Weights of a small image captioner: 12.4M parameters.
Rows from block 4 of the image encoder of a small image captioner, named by matrix and row number. Rows with one number belong to one neuron. Each number is 50 + 10 x the weight over its row's rms, rounded and kept within 0 to 99. All counts start at 0.
After each neuron's rows are labels from the 100 images, of 14976, where the neuron reaches its highest value: "top examples" is what is common among them; "lies over" is the class under the peak. Only what is clearly more common there than usual is listed. The data: made-up ball-and-stick molecule models. In brackets: how many of the 100.
# fc1: MLP up (encoder.blocks.4.mlp.fc1.weight, 384x128), inputs 0-63
# fc2: MLP down (encoder.blocks.4.mlp.fc2.weight, 128x384, transposed), outputs 0-63

fc1.319:40 67 64 41 32 76 52 65 59 49 25 54 49 37 40 60 51 31 47 41 59 41 44 64 48 53 48 55 39 43 69 43 44 50 65 58 51 50 65 52 43 57 45 50 33 54 48 39 53 51 59 48 52 51 38 65 54 56 42 58 29 41 36 53
fc2.319:37 56 60 51 66 48 42 50 53 60 59 48 50 69 14 25 54 43 37 39 51 42 52 75 53 45 52 52 60 43 48 42 61 51 35 47 68 44 65 41 52 66 57 59 43 71 59 44 42 39 55 53 42 59 56 50 60 57 49 54 39 49 57 66
top examples: purple ball (100); small balls on sticks (85); orange ball (72); balls: twelve (36)
lies over: purple ball (63)

fc1.178:41 65 57 48 48 58 48 45 46 62 21 62 47 54 59 55 45 64 52 52 56 42 46 46 69 40 59 62 54 39 63 39 50 58 50 50 45 50 72 59 67 63 53 52 35 72 54 65 50 58 40 50 57 61 43 52 51 56 41 54 58 37 33 67
fc2.178:60 47 55 56 43 57 57 51 76 57 41 33 20 51 41 53 54 67 50 37 57 57 43 67 55 51 50 59 63 34 63 46 58 35 49 60 50 55 44 45 50 54 41 52 46 39 45 58 48 39 55 32 44 46 45 46 47 44 30 62 44 60 52 45
top examples: space-filling (97); purple ball (56); balls: three (31)
lies over: purple ball (51); grey ball (49)

fc1.324:45 64 67 56 55 52 28 43 51 70 29 64 60 44 48 41 50 47 59 45 62 30 57 65 55 45 46 48 44 57 41 65 26 64 62 57 54 40 57 63 55 49 49 58 20 69 57 58 49 49 53 49 45 60 19 51 55 61 52 40 53 41 41 57
fc2.324:67 49 22 41 51 62 48 47 44 47 60 41 40 42 53 60 64 60 57 49 54 55 62 48 36 51 43 44 61 45 59 46 71 48 40 56 54 36 35 46 50 43 48 28 52 43 57 63 57 56 50 63 55 55 57 63 57 26 33 58 53 54 69 51
top examples: red ball (98); dark backdrop (79); balls: twelve (40); balls: ten (26)
lies over: red ball (54)

fc1.61:37 58 51 45 46 55 46 43 57 61 25 49 35 50 53 56 55 51 57 47 62 45 40 49 54 52 63 65 50 38 58 44 38 47 77 54 48 40 63 52 58 49 42 54 43 61 40 63 55 49 25 57 53 60 18 55 37 47 40 47 53 38 40 60
fc2.61:63 42 60 47 44 60 52 51 55 41 45 50 32 49 52 52 57 57 56 48 49 38 59 75 50 46 39 46 58 43 63 48 48 34 41 60 45 52 49 54 41 48 48 55 51 37 60 41 72 31 57 38 59 46 48 37 39 48 28 47 38 50 55 43
top examples: space-filling (100); purple ball (64)
lies over: purple ball (64); grey ball (28)

fc1.250:39 52 48 56 57 61 39 60 52 30 41 63 57 34 35 61 32 76 42 38 64 49 50 34 61 46 64 33 35 50 64 28 43 70 56 60 54 44 66 57 65 42 43 54 55 53 38 40 56 57 45 39 42 59 56 43 55 51 43 52 48 53 51 43
fc2.250:56 54 60 63 52 41 66 55 40 43 51 49 62 59 69 53 42 46 56 47 46 45 49 36 28 53 63 62 53 58 28 43 54 58 52 58 42 50 41 34 42 48 41 64 41 56 42 38 33 53 42 48 48 51 35 65 37 36 71 58 54 56 40 52
top examples: orange ball (99); space-filling (70)
lies over: orange ball (90)

fc1.145:29 62 47 52 31 52 53 47 53 59 27 54 40 48 62 65 49 58 59 51 64 44 47 66 57 58 71 58 46 52 58 43 48 47 64 52 37 36 65 57 55 40 49 54 39 66 46 63 61 48 30 56 52 47 26 52 40 48 33 47 55 41 27 64
fc2.145:62 43 46 48 52 49 71 42 61 42 36 59 40 67 44 67 53 61 40 50 56 54 54 77 59 47 39 62 66 33 56 52 58 28 50 58 45 62 48 53 59 48 59 57 50 38 65 34 67 33 53 49 60 48 42 49 45 33 36 42 45 49 57 48
top examples: space-filling (100); balls: three (57); balls: four (32)
lies over: grey ball (100)

fc1.359:54 54 69 51 51 37 47 65 47 59 42 39 52 37 57 44 65 46 54 46 50 41 62 60 51 70 38 42 48 42 55 47 33 47 57 51 40 39 71 64 57 31 46 63 41 40 60 48 51 60 50 43 51 38 44 79 47 72 49 45 47 58 46 43
fc2.359:58 65 48 38 74 50 58 73 46 28 50 58 45 47 33 38 49 58 69 44 53 49 33 50 47 51 38 45 50 45 42 41 57 43 63 45 39 51 48 64 63 32 47 32 47 57 42 55 46 55 28 47 54 44 30 45 40 62 42 38 51 35 57 39
top examples: small balls on sticks (100)
lies over: stick (28)

fc1.128:47 52 65 57 55 51 42 59 51 51 40 45 37 44 51 48 35 63 11 68 61 37 54 53 45 55 57 43 50 43 58 55 57 52 47 48 42 42 47 58 59 50 46 46 47 50 48 45 49 66 38 40 50 52 37 53 58 54 36 46 59 44 40 44
fc2.128:32 55 59 44 56 69 50 46 52 54 43 49 45 65 41 49 45 47 40 63 64 52 51 46 49 29 58 52 41 54 42 35 49 34 51 25 46 45 59 35 59 69 63 45 38 60 45 66 38 56 28 39 49 44 43 35 43 46 54 64 58 53 37 66
top examples: orange ball (100); balls: ten (25)
lies over: orange ball (44)

fc1.119:47 81 60 42 55 57 43 51 58 63 42 63 44 45 41 44 66 62 42 32 55 45 43 37 66 55 61 50 46 39 47 52 38 53 57 58 51 50 53 59 52 46 54 47 46 57 51 68 65 61 45 30 50 52 20 57 53 48 48 43 56 57 49 78
fc2.119:32 46 38 67 51 59 35 34 48 60 60 69 52 45 55 52 49 40 74 47 51 48 63 46 36 51 54 57 43 46 56 43 51 67 65 56 45 60 63 37 53 48 50 37 44 52 37 41 52 42 47 47 55 43 53 64 45 52 60 50 66 46 64 35
top examples: space-filling (100); red ball (100); balls: three (45); balls: four (31)
lies over: red ball (88)

fc1.143:44 63 62 39 40 42 41 48 52 50 44 54 54 42 52 28 31 53 36 53 45 46 38 55 45 47 46 42 59 48 76 75 49 35 46 47 57 63 60 45 50 56 45 77 36 53 54 57 48 62 59 56 56 52 48 50 55 53 46 40 54 53 46 57
fc2.143:44 62 51 52 53 43 47 46 41 59 47 46 46 49 36 64 59 48 51 41 54 41 33 40 44 56 62 61 66 62 46 30 57 60 24 48 65 39 63 61 51 72 54 53 45 55 43 59 45 41 48 50 64 50 40 45 68 59 70 65 40 49 39 48
top examples: purple ball (100); small balls on sticks (91); balls: twelve (29)
lies over: purple ball (49)

fc1.286:52 60 67 34 48 53 33 59 59 54 43 57 47 28 76 58 54 39 37 43 57 44 42 52 51 58 56 55 44 50 68 54 43 46 52 58 44 55 54 47 57 62 43 56 52 40 49 44 39 81 50 44 45 65 37 49 62 61 39 50 44 36 48 41
fc2.286:41 54 43 52 59 50 50 39 63 73 39 35 50 52 50 43 53 54 43 57 49 59 53 30 67 49 49 53 52 52 41 58 45 52 35 32 61 52 69 43 60 73 61 53 52 48 45 39 28 59 48 43 50 47 47 43 66 40 52 71 46 49 63 46
top examples: purple ball (100); balls and sticks (82); orange ball (65); balls: twelve (30)
lies over: purple ball (70)

fc1.183:51 70 69 55 47 39 34 55 41 70 30 59 60 32 64 50 50 42 59 38 49 42 55 65 63 55 60 43 47 68 62 50 30 67 48 49 48 60 53 60 53 49 49 64 45 51 51 52 50 62 49 51 53 49 37 55 73 67 54 56 36 58 49 42
fc2.183:43 66 33 34 54 45 60 43 44 52 51 60 49 66 52 52 65 49 65 52 49 56 50 51 42 52 45 30 51 55 36 51 63 50 30 52 45 34 47 55 40 60 59 46 49 62 52 49 36 45 44 43 58 58 45 33 54 50 58 53 42 30 45 57
top examples: small balls on sticks (100); blue ball (99); purple ball (57)
lies over: stick (30)

fc1.218:37 54 49 42 32 41 50 53 58 54 58 59 39 39 55 38 43 75 49 55 45 57 56 65 74 63 53 30 45 40 63 38 56 63 51 48 51 66 39 37 42 38 49 43 39 46 45 48 35 53 64 41 42 41 50 58 53 34 40 39 32 66 55 60
fc2.218:49 71 47 43 52 43 38 52 56 55 34 56 59 44 31 45 46 48 33 53 64 38 38 45 46 44 57 33 66 41 49 34 45 45 56 53 59 46 58 66 43 31 59 25 60 43 46 51 61 46 61 30 47 38 41 48 50 59 40 56 49 55 59 44
top examples: dark backdrop (82); small balls on sticks (74); balls: three (26)
lies over: stick (56)

fc1.147:35 45 60 43 64 65 44 49 70 48 30 47 56 41 62 41 32 53 50 60 42 51 67 43 35 40 55 53 42 47 54 40 43 53 54 50 51 50 60 56 54 49 54 39 37 63 42 63 53 52 51 41 37 63 44 73 50 44 39 56 64 45 29 51
fc2.147:55 63 57 75 52 54 57 48 49 43 52 50 45 59 56 44 55 51 54 41 50 49 33 38 30 48 51 63 73 84 60 64 60 36 40 42 43 60 56 67 43 45 46 54 50 50 54 58 53 51 49 58 49 34 52 55 45 37 44 63 65 43 33 58
top examples: space-filling (99); orange ball (97); green ball (67); balls: twelve (44)
lies over: orange ball (49)

fc1.202:42 58 60 34 44 54 40 34 56 63 31 57 45 40 58 47 54 64 39 58 54 42 52 56 70 46 51 55 45 63 50 48 44 60 59 64 49 42 58 51 58 60 33 58 48 61 48 50 44 53 48 61 59 61 32 47 49 50 48 41 48 29 39 69
fc2.202:47 49 58 40 45 54 69 64 52 41 46 36 40 50 34 58 51 42 47 57 57 72 55 65 62 28 50 50 50 52 54 37 61 23 32 45 59 32 53 55 44 76 56 46 45 52 53 32 46 55 34 63 43 65 25 40 52 37 61 56 29 55 58 50
top examples: purple ball (100); small balls on sticks (91); dark backdrop (77); balls: twelve (36)
lies over: purple ball (61)

fc1.247:37 69 69 59 44 54 42 53 50 58 27 60 37 41 34 61 55 52 69 48 57 48 49 70 60 40 53 58 48 42 66 43 37 40 62 42 38 48 59 46 42 63 44 54 43 70 49 59 68 38 25 57 50 59 41 56 40 46 35 46 49 40 33 54
fc2.247:58 59 54 40 50 50 59 40 58 32 58 48 38 51 40 45 49 63 35 51 51 59 46 78 64 47 41 65 66 40 50 47 68 21 43 43 59 45 44 58 50 43 49 49 43 41 60 52 58 32 51 42 68 45 56 34 45 43 44 39 60 32 61 47
top examples: space-filling (67); orange ball (62)
lies over: orange ball (53); purple ball (41)

fc1.100:55 70 70 31 54 54 36 64 49 42 42 39 57 42 62 60 65 35 27 46 53 49 26 46 58 58 40 62 50 58 60 48 42 41 40 51 41 58 46 64 51 56 42 45 41 49 37 49 58 71 64 54 52 56 40 44 40 58 47 48 50 52 36 74
fc2.100:44 51 65 58 33 42 50 53 55 51 39 39 54 60 50 24 50 45 52 57 55 56 72 61 65 43 42 61 58 47 55 36 54 59 42 39 55 46 66 39 46 84 58 53 63 68 46 54 34 53 46 45 36 52 37 40 51 57 64 70 32 58 47 45
top examples: purple ball (100); orange ball (95)
lies over: purple ball (55)

fc1.267:52 54 61 47 51 52 33 44 60 64 35 74 43 50 58 33 44 34 58 37 59 46 48 62 40 43 48 53 33 46 44 51 51 58 38 48 51 49 51 53 60 36 40 45 42 46 65 59 50 45 48 61 55 50 42 59 48 48 44 34 50 61 50 57
fc2.267:38 50 52 55 68 45 39 35 54 53 42 67 48 73 54 42 45 50 67 45 67 47 51 53 34 43 63 49 41 45 23 42 50 61 45 51 40 55 49 48 64 48 26 38 45 51 61 56 43 54 44 55 57 53 46 58 46 54 79 48 46 55 50 51
top examples: red ball (100); small balls on sticks (82)
lies over: red ball (39)

fc1.32:53 36 51 56 66 73 40 64 58 43 52 50 58 47 51 36 39 64 58 41 43 50 52 45 43 56 42 44 40 50 74 44 57 38 48 52 57 43 35 51 43 57 55 65 56 60 51 44 70 50 62 31 46 51 46 52 33 48 56 55 34 39 39 67
fc2.32:44 54 55 55 40 47 38 24 51 49 34 45 51 57 51 74 26 36 58 53 38 53 49 35 59 37 48 45 57 48 64 33 46 69 45 63 46 54 45 37 46 54 56 39 41 58 46 35 43 57 50 39 38 62 53 40 58 54 53 41 59 45 46 40
top examples: purple ball (79)
lies over: purple ball (54)